config.toml
encoder_arch = "coatnet"
train_examples = 97500
crop_scale_min = 1
encoder_norm_position = "pre"
encoder_num_experts = 32
encoder_moe_every = 2
encoder_patch_size = [4, 4]
encoder_conv_stem = false
decoder_fused_qkv = true
eps = 1e-08
warmup_steps = 660
weight_decay = 0.1
Rows from block 4 of the text decoder, named by matrix and row number. Rows with one number belong to one neuron. Each number is 200 + 20 x the weight over the matrix's rms, rounded and kept within 0 to 999. All counts start at 0.
# fc1: MLP up (decoder.blocks.4.mlp.fc1.weight, 768x128), inputs 0-127
# fc2: MLP down (decoder.blocks.4.mlp.fc2.weight, 128x768, transposed), outputs 0-127
fc1.673,185,185,190,230,237,245,216,220,168,186,203,198,174,217,218,173,203,202,204,193,235,201,199,192,167,189,197,189,203,187,214,231,196,210,157,164,199,174,192,192,217,240,191,180,161,217,192,193,205,196,206,180,238,198,194,205,206,209,213,218,203,236,238,207,193,204,186,194,225,195,206,190,205,226,214,199,212,193,229,201,183,202,200,194,159,200,209,155,198,187,213,172,226,193,202,210,237,223,195,200,197,209,237,199,165,177,233,181,203,157,169,211,204,168,190,215,168,212,194,214,204,170,217,184,150,206,169,226
fc2.673,206,204,195,167,183,169,208,207,199,238,202,224,179,182,162,196,209,183,236,212,217,205,189,208,248,219,226,212,195,247,166,209,210,227,209,234,184,181,198,207,146,195,206,204,229,207,215,246,153,201,231,198,170,188,229,201,213,179,156,164,195,226,208,203,181,192,228,196,192,239,192,212,184,214,192,181,197,165,163,207,242,192,217,208,201,197,237,245,184,224,211,226,224,225,202,193,155,254,171,194,190,168,186,198,215,197,187,205,231,212,240,193,235,169,191,167,208,178,195,205,184,208,233,195,220,195,235,173
fc1.674,216,192,203,191,208,161,214,166,207,205,178,180,167,201,203,190,195,197,202,184,265,198,158,197,198,206,220,202,150,218,236,209,221,192,192,210,209,155,174,227,197,194,222,167,220,185,208,182,181,217,216,201,200,215,189,186,186,203,177,196,219,203,228,177,208,205,227,200,229,203,175,212,209,228,173,181,215,156,190,212,205,205,154,203,180,199,222,193,190,212,214,199,185,184,244,204,188,169,180,196,154,223,198,185,190,185,205,200,239,188,167,181,207,206,200,167,175,198,177,216,219,204,234,181,180,201,196,189
fc2.674,188,228,217,202,188,180,215,217,196,202,174,205,180,182,167,187,192,212,208,190,205,208,195,210,197,224,222,231,193,192,217,206,204,198,192,214,223,192,186,236,152,190,188,166,198,204,214,222,179,196,193,212,176,182,205,195,219,183,201,174,179,218,175,233,216,215,211,212,178,244,225,165,187,209,226,230,212,214,202,197,204,225,214,197,210,191,231,194,171,207,215,203,206,177,172,192,207,169,199,185,219,211,225,234,233,214,185,181,178,169,192,224,203,147,197,188,192,201,185,239,183,215,203,150,225,204,196,192
fc1.675,249,187,210,199,190,203,216,211,187,197,192,218,181,218,193,164,183,207,204,205,215,208,197,190,167,218,195,192,176,181,224,215,189,215,196,192,174,200,171,199,163,201,178,191,202,201,217,204,182,199,217,180,246,203,203,185,208,175,202,195,202,211,216,185,199,192,233,205,184,217,188,182,192,186,184,199,187,160,217,199,223,195,184,216,191,199,212,201,179,207,210,219,201,202,206,206,224,206,173,188,182,223,221,218,205,207,241,185,232,189,193,218,211,182,204,225,205,201,201,199,184,199,197,224,214,218,191,212
fc2.675,195,186,211,226,195,186,213,209,196,187,206,184,212,214,206,201,201,199,199,182,204,200,185,209,210,192,215,197,189,226,180,185,196,198,177,202,190,198,195,223,193,187,194,211,237,200,172,219,201,218,211,192,184,209,205,216,203,198,211,206,182,197,203,206,204,202,199,174,222,180,186,215,196,196,208,190,188,202,183,187,201,219,198,191,202,213,219,195,187,196,197,180,197,191,208,201,182,195,203,196,195,189,187,199,216,185,183,228,202,181,222,187,223,219,210,182,202,175,211,198,210,188,208,195,199,182,192,183
fc1.676,249,198,236,178,185,211,187,199,223,199,193,198,179,186,180,183,205,244,199,209,209,186,169,210,179,176,200,190,167,144,196,181,194,234,197,178,217,187,203,226,177,203,196,173,202,189,193,207,210,181,227,210,231,195,209,195,208,202,187,184,170,209,180,214,216,202,214,182,200,205,191,217,192,222,214,199,225,203,221,211,207,197,193,230,191,177,199,209,200,212,208,201,206,194,178,226,192,226,222,211,180,218,226,230,203,187,199,212,230,193,219,205,202,189,185,191,199,199,201,208,188,199,203,212,185,188,210,231
fc2.676,179,213,210,203,184,203,219,224,194,158,201,202,236,224,197,227,210,209,195,185,193,195,201,195,206,220,193,168,195,211,164,196,216,189,193,205,210,201,204,193,215,177,205,214,185,179,187,184,223,211,176,201,200,203,176,219,204,206,195,201,193,197,199,191,194,207,189,203,202,171,218,219,217,161,203,201,182,222,170,215,185,195,215,172,219,220,180,193,206,185,193,157,212,206,207,214,201,187,217,204,200,214,203,212,172,183,199,208,186,204,188,193,207,194,240,213,178,196,185,209,190,197,205,171,197,182,188,210
fc1.677,187,196,221,234,218,223,192,205,190,199,155,228,179,194,196,173,169,190,232,182,205,201,186,207,182,184,212,213,169,194,246,186,207,204,176,193,200,216,172,185,202,182,202,216,245,193,206,218,186,187,212,221,208,187,234,178,173,170,203,167,207,210,197,201,206,137,205,196,179,182,208,174,166,196,201,193,232,215,222,195,211,225,217,240,182,177,234,225,170,227,226,192,192,193,187,204,205,204,216,208,212,190,229,232,209,197,234,200,203,189,206,196,195,199,191,182,190,184,201,209,197,230,208,195,194,189,229,199
fc2.677,190,158,233,252,189,197,227,202,203,209,208,159,178,208,238,204,192,212,207,185,191,209,200,184,201,194,209,183,208,209,180,195,234,173,175,207,208,240,200,194,229,200,193,191,221,216,212,197,198,209,154,173,161,179,193,218,183,190,177,182,178,206,232,182,226,208,167,177,235,195,220,227,196,198,224,188,192,219,190,161,198,193,198,162,209,209,201,236,188,189,164,194,240,230,194,223,195,181,180,222,187,173,203,206,206,198,187,188,180,204,221,232,208,202,200,210,223,170,190,199,198,188,201,175,203,185,186,185
fc1.678,219,195,201,206,180,177,180,215,175,199,150,197,208,189,175,188,188,213,213,185,211,210,182,222,185,188,168,199,189,182,221,199,192,244,201,178,201,200,206,216,215,220,182,140,177,203,205,215,219,207,208,177,220,217,194,183,202,227,185,187,162,196,164,236,201,184,175,194,156,222,185,164,180,170,227,210,221,211,173,199,206,192,204,231,193,194,210,187,196,202,194,204,223,223,185,200,205,191,197,181,187,170,212,184,217,210,248,192,206,164,194,197,196,187,233,196,199,218,193,198,189,199,173,210,217,233,204,196
fc2.678,178,203,176,218,217,210,223,186,208,155,221,191,196,249,231,189,184,202,205,162,199,186,201,190,149,215,178,187,179,210,191,218,197,184,164,194,199,193,219,183,209,208,222,208,173,170,157,185,210,212,199,203,217,190,205,197,177,209,197,247,224,204,221,199,208,235,185,178,245,179,186,209,204,217,206,176,188,188,216,220,182,180,176,179,180,225,178,214,175,168,227,183,179,210,216,227,183,209,202,217,222,210,210,194,203,208,189,211,203,213,194,173,206,230,176,188,173,220,177,180,183,204,207,210,182,191,193,222
fc1.679,228,197,199,197,202,161,184,230,169,199,202,221,169,220,200,197,200,203,209,178,222,218,221,212,167,187,234,218,196,208,204,238,188,186,181,192,184,178,213,203,200,216,191,155,212,188,183,215,194,196,209,225,220,210,195,205,200,225,200,136,177,211,197,205,199,207,215,177,195,197,204,165,202,230,210,168,232,199,210,216,214,182,209,230,213,210,216,203,169,197,234,208,215,186,204,239,192,244,173,219,190,229,180,177,188,192,201,191,223,198,168,197,211,167,195,209,201,217,148,188,191,223,215,193,212,205,197,204
fc2.679,208,184,189,205,198,212,191,196,208,199,184,206,219,213,202,180,192,212,193,188,191,201,190,213,202,190,207,195,206,213,198,206,204,185,205,219,193,222,199,219,195,215,175,222,217,215,190,192,196,188,173,185,194,197,190,199,167,214,167,228,207,158,210,228,189,208,191,204,204,218,184,220,207,177,214,192,197,182,176,220,165,207,220,186,208,184,197,184,187,206,199,212,176,210,191,229,182,175,201,178,198,201,212,203,216,206,203,198,215,206,241,190,193,225,197,203,215,202,205,214,188,207,220,198,202,216,185,213
fc1.680,210,196,209,209,199,198,190,210,207,210,182,221,188,199,184,198,205,219,239,225,209,166,193,221,214,176,221,199,208,198,216,198,163,214,177,185,208,145,201,206,165,211,206,217,181,227,199,197,180,216,189,176,233,231,211,155,184,222,190,215,212,186,190,208,224,184,188,221,219,196,211,187,155,214,220,202,182,194,222,195,185,193,238,211,208,209,208,226,184,210,218,205,208,169,182,199,225,208,201,206,202,218,225,191,214,219,238,209,185,178,214,184,217,220,202,202,168,234,216,214,202,221,189,213,183,211,209,219
fc2.680,200,193,195,211,187,215,232,205,186,193,198,225,179,205,219,189,190,221,190,208,156,212,211,212,177,211,193,208,199,199,200,202,218,189,193,192,205,215,209,185,200,192,159,182,216,207,189,219,186,211,228,217,208,155,201,200,219,203,229,194,203,190,211,186,175,216,222,231,179,214,196,203,179,178,201,184,191,222,215,187,203,225,197,200,184,199,213,208,195,211,196,185,201,207,194,184,202,195,200,207,186,217,176,194,190,178,165,165,223,174,212,217,219,200,188,181,209,171,199,185,199,176,178,154,193,195,193,192
fc1.681,188,162,206,218,250,198,209,153,163,201,206,178,239,192,239,183,196,191,216,165,227,198,201,186,163,232,200,192,189,192,197,214,155,182,191,220,173,226,192,190,202,223,202,181,238,187,188,172,203,204,196,181,198,207,208,242,185,188,181,215,200,235,189,198,184,222,218,221,188,180,198,200,179,182,177,179,186,144,196,212,237,219,183,172,177,205,202,228,201,194,230,219,208,217,210,220,191,188,175,211,176,227,219,222,188,198,207,181,235,192,196,192,203,226,173,193,167,230,194,200,224,172,215,234,118,209,198,234
fc2.681,169,217,177,190,153,194,200,209,217,194,146,200,199,183,197,220,217,213,158,233,188,221,207,206,206,206,209,190,191,201,180,207,205,210,205,216,241,186,208,200,193,186,182,202,182,161,206,210,185,201,234,231,196,212,160,197,245,216,200,173,211,250,186,225,198,204,201,192,182,227,206,182,215,198,202,213,195,220,181,170,176,198,202,222,183,186,221,176,190,243,158,179,220,158,171,180,201,203,214,226,208,194,249,202,213,203,181,190,206,216,166,210,226,177,220,198,227,177,204,203,155,234,207,185,261,220,241,199
fc1.683,203,199,195,215,193,238,188,213,195,198,195,213,209,178,196,199,206,204,188,204,220,161,193,200,177,210,198,185,181,176,178,196,194,252,197,240,192,217,192,218,195,207,234,171,203,167,200,224,184,215,204,224,249,232,214,204,182,192,191,169,182,249,232,256,213,227,244,203,191,179,207,236,206,199,197,179,210,195,185,168,225,210,222,143,154,182,201,230,217,206,199,215,189,213,179,219,211,195,175,216,200,238,234,194,197,227,175,185,208,195,179,210,208,189,207,199,174,221,207,183,222,214,188,226,219,241,215,216
fc2.683,183,208,184,196,217,209,207,198,206,204,166,166,228,164,194,211,202,242,199,152,168,216,175,193,190,181,216,242,208,176,184,226,167,213,209,225,225,190,163,206,222,231,202,232,170,169,214,205,212,177,185,204,162,217,192,192,220,219,189,180,168,209,215,240,227,216,239,226,178,234,199,191,289,195,196,163,209,218,177,178,166,229,211,189,202,177,195,213,204,201,207,188,223,204,169,212,219,193,176,177,227,210,227,241,199,207,226,211,196,189,195,192,178,180,231,231,223,222,183,254,169,233,175,177,237,207,223,166
fc1.684,230,187,224,223,227,195,191,202,176,198,174,214,219,195,185,203,206,207,186,207,192,231,193,212,206,217,220,222,199,186,208,187,198,164,188,194,143,200,164,194,188,210,206,193,187,196,199,194,192,199,218,178,230,221,211,206,161,193,186,248,193,200,178,220,205,198,197,185,184,171,189,198,189,212,222,180,234,188,209,179,187,191,216,196,191,184,192,208,193,225,191,195,167,208,203,178,174,233,219,203,175,192,214,191,239,207,219,196,211,211,165,201,187,187,202,195,219,215,197,178,214,209,195,219,178,246,181,217
fc2.684,202,199,197,203,200,210,213,205,224,174,219,211,178,208,213,191,218,185,199,213,188,206,215,183,213,193,212,196,186,187,184,196,179,206,185,221,207,201,192,199,219,189,196,219,179,167,182,220,203,171,219,211,186,205,179,203,193,205,209,205,197,200,191,211,204,200,197,200,210,192,187,199,214,204,218,191,210,212,187,203,200,174,190,194,194,203,195,192,190,220,182,211,185,195,221,203,192,182,215,199,191,215,195,207,178,187,187,210,202,223,196,167,210,214,201,184,204,196,202,219,195,178,193,188,221,197,189,220
fc1.685,192,197,212,222,176,189,197,167,228,240,178,183,195,196,202,217,215,196,200,209,208,183,179,190,153,209,188,194,157,150,197,229,181,192,201,182,224,167,176,181,176,211,191,200,220,165,216,202,172,175,193,236,204,172,209,195,208,192,194,193,198,207,194,210,188,214,196,205,196,178,207,212,192,167,201,206,211,170,252,208,197,201,208,197,214,204,225,229,188,230,208,221,195,201,175,204,120,214,213,183,187,210,222,213,216,214,201,192,202,205,188,211,215,236,203,165,198,191,189,231,175,202,199,211,187,197,188,231
fc2.685,160,180,173,188,205,189,215,202,225,198,182,186,168,192,177,186,238,206,222,208,193,213,189,177,212,216,207,197,209,186,216,237,239,186,206,185,240,189,195,201,206,210,190,185,214,219,215,235,193,190,203,183,170,157,175,220,208,183,221,197,183,196,175,214,212,196,185,200,169,227,213,162,181,183,211,187,179,215,199,194,200,191,229,167,217,205,213,194,214,206,195,193,195,209,175,183,182,208,187,184,216,213,206,220,197,176,201,179,178,193,213,225,194,197,215,206,215,191,194,239,167,230,202,173,190,157,196,218
fc1.686,180,204,183,198,224,215,196,187,184,194,209,199,210,188,189,194,184,204,196,204,206,215,202,209,207,208,218,214,150,203,218,189,190,197,176,193,198,193,202,195,187,238,214,171,198,213,209,213,189,237,214,236,242,165,247,232,219,199,205,215,210,208,202,193,184,206,219,193,208,198,179,183,180,220,179,204,213,173,222,236,212,189,199,199,198,188,230,225,163,213,239,199,193,184,199,179,199,191,200,195,175,215,201,201,194,213,222,204,202,160,215,189,211,203,182,196,157,206,206,211,216,198,207,184,229,207,189,200
fc2.686,175,185,181,197,190,211,212,203,223,194,214,225,213,218,206,212,222,213,201,204,207,200,199,196,168,219,193,204,199,187,188,199,209,196,177,203,222,195,187,202,205,202,186,224,190,194,197,200,219,191,192,188,182,195,186,194,186,207,200,205,193,196,210,213,205,199,187,206,196,208,188,200,204,177,203,187,189,193,200,195,189,207,210,217,202,192,185,197,201,197,188,195,182,217,211,203,196,196,210,195,185,203,210,198,189,201,207,214,200,212,205,213,192,193,211,198,192,196,191,187,188,209,208,186,195,194,205,198
fc1.687,215,192,205,205,228,232,226,202,199,244,222,183,192,195,206,166,181,245,186,201,223,191,221,237,193,189,239,247,178,180,186,225,212,233,201,179,204,181,205,200,243,222,205,179,200,215,201,199,213,184,220,185,219,189,208,206,225,200,207,199,196,175,209,216,225,206,215,164,221,179,214,206,191,190,209,221,220,206,190,219,189,189,199,218,202,193,194,211,210,190,212,197,217,228,168,212,183,220,175,199,182,198,182,227,209,208,183,212,217,202,182,174,171,213,204,198,242,224,190,204,199,169,205,237,222,232,193,208
fc2.687,175,190,178,185,191,188,183,199,194,212,149,181,234,202,187,245,205,190,196,201,199,195,187,190,222,178,181,176,199,201,212,190,214,185,230,226,200,245,198,223,199,215,210,198,197,196,214,185,202,182,217,187,182,244,174,218,201,222,191,193,201,213,171,187,196,223,194,178,203,196,182,192,213,172,187,195,194,201,194,195,189,212,188,208,222,201,186,186,190,243,167,179,200,189,209,204,202,201,191,174,205,161,204,183,237,201,189,230,197,207,196,205,199,193,215,203,235,163,192,236,183,216,200,180,220,203,220,207
fc1.688,225,173,216,188,200,193,193,205,181,200,167,196,180,173,235,183,221,208,199,211,248,202,169,205,154,228,185,223,186,181,242,172,204,196,206,234,211,160,244,218,197,210,191,191,164,194,186,204,169,202,266,193,218,212,191,158,250,237,178,185,193,241,176,183,159,199,180,187,221,192,168,262,189,171,176,143,200,189,241,213,224,171,197,214,210,161,183,217,197,157,231,138,254,182,210,175,192,240,200,211,181,184,225,197,197,244,242,198,231,202,208,183,182,204,193,202,173,181,190,209,151,204,200,188,224,258,209,277
fc2.688,205,179,153,175,179,208,193,138,208,234,163,196,201,197,210,201,257,208,181,217,201,196,208,198,231,190,180,210,205,208,216,199,227,199,280,212,199,202,260,195,217,234,185,231,142,199,205,170,205,200,259,225,176,212,173,185,206,277,185,178,226,267,191,196,184,215,179,169,232,236,150,220,170,138,180,144,146,218,195,231,215,212,171,238,219,177,180,204,195,209,205,182,267,220,176,174,133,243,185,202,169,138,229,194,215,227,240,261,225,217,185,211,197,187,196,252,156,154,192,230,191,263,213,206,251,277,255,227
fc1.689,214,216,214,183,207,241,200,215,216,193,186,225,169,199,194,194,213,198,216,202,224,174,186,176,177,220,209,183,196,182,205,188,194,197,200,182,194,164,204,201,196,212,184,183,192,218,185,213,186,210,220,207,211,194,201,214,235,186,208,214,193,167,214,179,175,193,220,211,198,198,187,221,179,214,239,165,207,223,230,182,244,173,168,228,191,169,219,186,203,193,183,209,201,187,218,175,198,226,183,197,245,185,206,176,188,213,202,206,217,181,177,217,194,200,190,202,192,178,156,196,212,234,192,252,201,234,188,219
fc2.689,175,211,195,204,217,207,212,191,200,203,233,195,220,203,199,209,218,184,212,150,210,143,158,219,198,208,187,207,210,200,214,203,196,192,209,205,207,214,201,190,201,206,195,230,202,207,179,216,234,207,200,203,189,193,215,214,173,201,188,183,202,198,222,206,187,226,208,169,196,190,199,192,197,186,188,178,184,200,196,189,206,203,112,185,193,210,199,207,207,179,216,198,200,210,225,194,212,245,176,206,235,176,187,226,179,214,200,198,200,197,186,211,209,200,163,199,183,208,208,182,192,236,220,188,177,209,226,191
fc1.690,188,205,223,190,224,221,229,206,195,213,186,212,178,177,208,199,186,209,209,202,221,218,216,200,191,179,174,212,154,177,201,201,215,209,201,183,215,207,192,229,191,191,163,210,194,172,206,215,195,225,178,196,191,204,207,219,203,230,186,175,181,194,197,211,229,148,215,228,207,214,202,176,223,217,181,197,232,187,189,173,204,208,237,204,211,202,210,209,206,227,218,218,230,214,191,219,229,177,176,201,196,218,217,210,221,203,180,191,202,213,220,200,159,197,184,224,224,218,201,177,178,180,218,206,249,219,240,214
fc2.690,215,235,201,174,206,195,224,183,197,205,206,165,246,191,201,198,220,198,192,176,240,205,174,176,206,203,218,216,181,191,210,204,184,190,197,207,209,215,150,204,195,199,199,227,192,197,180,190,210,183,189,214,202,204,196,220,200,204,185,225,199,213,205,213,215,207,195,210,218,168,192,204,231,194,184,191,177,216,209,198,191,188,185,164,170,203,182,192,182,203,207,186,179,200,221,231,216,213,191,201,218,203,207,229,196,211,183,228,217,215,203,210,171,195,208,216,188,212,177,210,141,218,183,188,215,230,219,196
fc1.691,220,187,215,196,224,184,176,160,173,209,184,170,175,194,186,164,232,187,199,204,221,205,167,199,194,174,171,197,142,172,229,174,220,183,209,167,206,205,207,182,202,183,207,183,192,183,205,186,191,197,260,223,242,223,197,208,201,217,192,211,203,208,224,175,212,217,197,180,181,213,183,212,159,181,197,152,222,205,223,202,185,218,199,198,208,221,159,192,203,194,213,190,197,201,236,216,183,246,209,188,191,208,237,214,181,197,231,190,221,165,218,156,201,189,203,168,185,206,206,182,193,208,189,237,194,229,203,213
fc2.691,211,227,211,150,216,156,187,182,199,239,187,206,195,198,186,186,195,230,192,186,200,212,193,178,207,216,189,208,203,232,211,204,249,205,220,199,221,215,209,198,214,214,217,225,203,193,201,202,196,214,167,192,141,200,202,205,209,198,183,176,193,241,195,196,242,204,166,196,174,243,163,222,197,200,199,191,210,201,174,198,185,225,189,180,203,211,218,201,222,204,187,182,226,239,163,212,180,234,173,195,208,165,186,211,162,198,225,244,204,211,225,190,202,194,202,231,174,171,181,234,194,227,196,174,208,195,248,189
fc1.692,198,207,207,214,221,196,193,171,227,199,222,192,213,176,205,159,227,205,203,187,248,183,207,204,203,176,198,223,172,184,210,252,174,166,198,228,200,202,220,189,179,229,198,189,186,236,219,184,214,179,178,208,206,212,210,179,228,224,171,218,151,188,204,163,200,187,210,181,215,207,186,189,158,196,229,181,198,180,204,182,180,197,206,180,198,191,189,196,174,154,194,201,208,198,213,191,205,207,160,190,170,222,201,199,184,190,211,187,197,186,173,164,183,223,201,197,188,209,208,165,190,229,228,254,222,225,209,195
fc2.692,204,206,191,187,152,222,184,188,200,203,133,172,205,188,189,241,200,195,189,205,173,203,188,214,195,190,188,180,221,198,181,169,194,197,220,184,229,250,178,197,192,214,200,199,196,184,191,186,223,195,212,226,196,190,185,185,217,215,211,236,176,208,178,195,198,220,177,197,197,199,157,194,189,192,186,194,182,215,198,182,211,228,197,217,192,177,216,203,179,222,207,188,209,190,172,193,222,202,212,188,163,183,196,216,229,227,219,193,194,210,226,202,186,216,206,205,210,187,221,240,195,202,169,155,190,207,208,204
fc1.693,198,165,193,210,218,209,202,199,201,193,222,176,204,231,211,193,200,232,201,197,238,180,210,212,231,203,199,215,186,196,205,190,221,229,169,223,167,165,218,184,187,218,210,207,201,185,173,166,200,199,172,191,198,202,243,197,164,207,190,232,177,200,243,195,178,217,145,160,204,176,211,220,160,195,223,196,184,199,154,251,209,218,232,172,154,218,167,217,200,170,194,192,205,237,204,235,208,172,200,234,207,203,214,202,184,199,190,180,195,218,147,208,189,210,176,223,131,202,184,205,196,161,176,222,159,207,221,208
fc2.693,203,202,177,185,144,224,163,192,198,212,143,199,212,192,186,210,209,193,195,206,170,232,201,226,192,161,179,188,204,202,188,201,201,200,223,195,238,200,214,199,202,212,174,215,191,174,202,200,236,181,201,212,175,224,161,202,221,214,182,199,211,193,156,204,194,162,197,170,170,186,182,183,192,196,200,228,191,198,197,145,207,184,209,220,208,173,212,192,192,266,192,197,215,199,198,174,219,212,202,180,210,164,187,212,201,220,191,207,207,208,190,202,181,210,205,214,251,193,224,219,175,233,215,186,224,214,221,200
fc1.694,193,204,190,192,179,260,189,202,178,215,192,171,204,217,162,178,194,216,225,197,234,187,213,172,181,186,208,210,217,190,219,219,162,223,206,174,175,208,169,202,185,188,188,209,195,220,203,200,212,193,186,175,207,186,228,198,180,175,214,219,191,210,180,213,224,207,205,214,189,205,211,187,212,220,213,196,217,199,211,226,170,180,226,202,201,186,191,195,191,170,186,199,203,209,214,236,214,199,172,183,221,197,209,175,224,190,201,196,210,184,203,172,157,207,183,249,176,231,176,205,176,217,203,216,182,211,193,190
fc2.694,209,235,184,171,199,237,185,174,198,231,235,176,209,173,208,197,232,210,223,182,200,169,201,245,210,183,201,227,228,193,197,192,169,205,211,199,200,202,179,217,181,223,201,181,193,232,202,189,223,206,184,216,197,217,208,193,194,209,217,207,218,188,192,214,181,214,226,192,206,212,175,190,168,185,223,210,193,191,203,195,210,196,208,218,203,227,185,167,165,214,190,209,204,193,195,151,218,192,188,200,187,213,192,207,200,209,201,187,197,208,189,197,196,242,205,216,207,216,210,197,236,200,186,201,188,219,193,193
fc1.695,185,218,246,191,208,195,200,213,186,223,209,255,189,232,216,189,235,169,218,214,204,171,197,219,196,203,237,214,174,196,189,213,216,239,200,217,200,164,188,205,210,182,190,166,196,228,205,194,211,201,191,199,205,200,210,213,202,207,202,207,195,171,201,227,147,176,202,175,199,183,207,185,211,204,221,208,206,174,221,208,207,181,203,198,179,209,223,201,168,210,212,173,228,195,213,206,195,203,195,168,188,210,239,206,218,210,217,207,209,206,211,191,184,201,194,210,186,183,198,199,206,214,214,197,181,216,176,227
fc2.695,198,204,179,212,199,173,204,195,208,183,179,212,201,205,199,212,197,213,196,186,202,211,200,197,218,201,202,183,191,196,186,212,198,193,189,226,210,207,222,203,204,202,193,205,202,173,185,202,209,217,208,221,189,197,195,205,199,209,202,171,217,187,176,208,225,224,215,213,186,212,199,196,205,211,180,184,184,197,185,191,183,210,192,190,193,212,230,205,197,210,183,195,193,184,199,205,177,196,206,195,203,205,194,194,209,206,186,217,215,203,201,208,204,218,204,192,215,195,184,214,199,197,198,184,214,197,212,213
fc1.696,217,160,218,197,209,230,210,191,154,235,202,191,202,194,219,199,240,186,221,210,200,222,186,207,205,172,233,209,219,206,221,229,195,232,204,210,165,189,159,222,168,200,197,193,178,210,186,175,157,191,189,174,249,185,184,179,214,223,226,189,194,196,206,201,164,207,215,214,218,198,205,200,203,188,198,177,171,190,216,172,213,221,200,219,199,200,175,176,205,202,195,178,229,213,204,225,213,196,196,198,223,217,209,223,199,207,228,186,202,193,203,189,206,201,208,210,211,214,195,202,218,200,227,206,202,208,222,222
fc2.696,221,196,187,212,204,176,202,212,197,166,157,219,179,213,180,184,189,184,187,191,171,209,168,176,201,207,192,184,187,223,214,193,211,159,193,210,192,203,221,211,203,206,193,176,221,170,200,209,186,215,232,196,173,165,217,193,179,219,178,189,188,192,189,194,221,197,186,211,181,200,216,178,191,204,198,174,209,202,237,240,226,232,200,207,217,200,254,209,194,196,218,198,173,190,194,210,132,192,189,200,186,208,209,190,207,185,204,208,212,194,205,189,220,188,184,185,178,173,216,248,198,241,187,197,166,174,184,198
fc1.697,194,194,213,212,236,194,190,209,202,209,156,202,179,191,204,198,193,201,178,196,168,188,207,219,155,257,194,190,181,173,202,209,187,205,209,182,193,174,196,194,198,189,210,178,205,186,179,207,170,220,209,206,204,219,194,219,182,223,184,204,193,217,201,215,225,198,168,209,207,188,191,176,205,189,188,196,209,184,220,192,185,194,213,221,154,199,228,184,181,235,202,192,196,199,200,228,207,218,206,216,163,202,187,192,209,214,245,190,185,165,187,204,180,184,189,180,172,211,173,185,187,177,234,221,191,179,205,199
fc2.697,212,180,199,232,185,192,194,194,211,196,210,212,193,213,201,178,197,186,197,180,199,222,203,202,190,183,204,189,231,212,180,200,227,175,191,209,228,215,190,209,202,220,189,216,192,212,184,206,215,193,194,184,167,192,173,189,183,194,175,190,182,205,208,197,175,194,203,197,218,213,223,196,197,219,228,210,212,212,208,186,194,193,199,189,224,189,217,201,215,207,178,202,208,211,193,216,201,169,192,202,198,211,200,192,200,191,189,201,189,206,192,186,210,204,201,217,237,212,196,204,210,223,198,202,192,182,200,187
fc1.698,207,206,208,179,238,213,180,221,197,273,193,184,133,156,203,193,214,180,190,231,224,198,195,223,184,182,194,219,197,202,234,213,168,249,186,210,165,195,204,192,214,217,179,170,197,176,210,208,208,203,188,214,206,227,215,184,188,169,177,216,185,198,227,168,211,222,199,188,210,187,160,210,201,222,224,216,194,198,205,196,203,194,211,191,199,160,176,199,187,186,211,191,230,193,212,199,179,191,188,148,187,241,200,214,176,198,200,192,233,212,215,190,197,166,203,218,212,180,236,242,184,183,191,153,203,235,222,169
fc2.698,206,206,193,179,175,195,206,189,205,175,184,217,225,214,181,180,209,219,201,193,217,186,200,196,226,191,189,202,206,246,186,203,219,194,206,178,241,199,229,184,216,216,200,213,188,169,198,215,212,226,222,198,182,189,190,199,208,201,195,179,201,186,186,224,187,173,185,209,171,184,207,188,223,173,190,201,201,209,185,224,187,193,177,176,243,191,183,184,214,228,178,178,193,203,209,229,184,215,228,205,209,179,150,226,172,202,165,243,195,204,188,190,198,201,202,217,173,190,179,206,179,231,230,203,228,188,252,191
fc1.699,195,191,222,202,212,184,196,190,190,221,204,211,235,198,208,198,189,193,214,171,245,182,168,228,173,186,175,203,214,178,233,197,185,204,197,185,173,177,178,193,198,219,193,164,211,207,222,183,170,210,230,186,198,193,193,200,202,185,190,215,203,212,200,172,214,207,211,198,196,194,193,209,169,219,207,192,238,219,210,209,236,195,209,211,206,195,230,203,154,220,219,215,172,191,232,231,211,190,196,192,175,200,234,194,196,201,230,176,207,202,184,185,188,201,149,202,180,195,203,197,187,229,203,191,168,210,172,206
fc2.699,231,197,192,186,196,189,202,195,198,190,220,202,180,208,221,176,204,219,189,187,186,210,223,190,199,189,189,191,196,227,185,226,205,202,158,189,224,212,203,206,218,225,221,218,180,161,204,214,226,186,176,209,184,214,203,172,194,185,201,189,199,198,213,223,211,194,173,228,212,193,199,212,219,202,215,164,196,190,194,202,156,191,175,174,196,212,158,218,219,200,195,179,212,216,192,219,163,204,207,196,212,188,192,195,200,213,183,253,184,215,221,170,203,190,222,218,202,210,201,208,177,183,182,193,221,203,217,209
fc1.700,203,211,223,223,198,208,194,203,191,224,214,203,210,179,168,204,225,211,187,168,220,183,174,159,210,200,225,187,182,141,197,214,214,224,227,181,191,180,176,199,199,208,216,218,191,201,192,209,218,201,218,184,234,198,227,195,208,204,210,198,199,209,204,235,233,173,177,175,205,164,192,170,184,183,218,207,226,234,205,196,221,173,201,203,173,181,227,202,189,202,189,198,192,175,172,202,190,204,179,206,204,222,242,208,196,169,212,174,174,175,178,208,206,199,190,213,202,236,198,225,194,195,216,206,255,219,218,209
fc2.700,202,219,174,186,200,201,164,187,161,205,163,172,191,159,157,220,235,184,214,198,177,212,192,212,173,186,181,213,202,179,222,219,182,208,224,208,218,237,181,237,197,235,195,218,191,169,192,200,231,194,215,210,198,204,196,218,182,226,220,237,197,218,172,193,188,162,229,210,188,208,151,199,146,176,174,189,182,175,209,169,213,197,213,229,194,190,211,178,202,208,215,191,205,198,212,161,212,200,189,149,197,203,194,198,216,222,214,203,169,224,192,219,184,197,217,243,212,239,193,223,184,200,217,187,150,210,195,209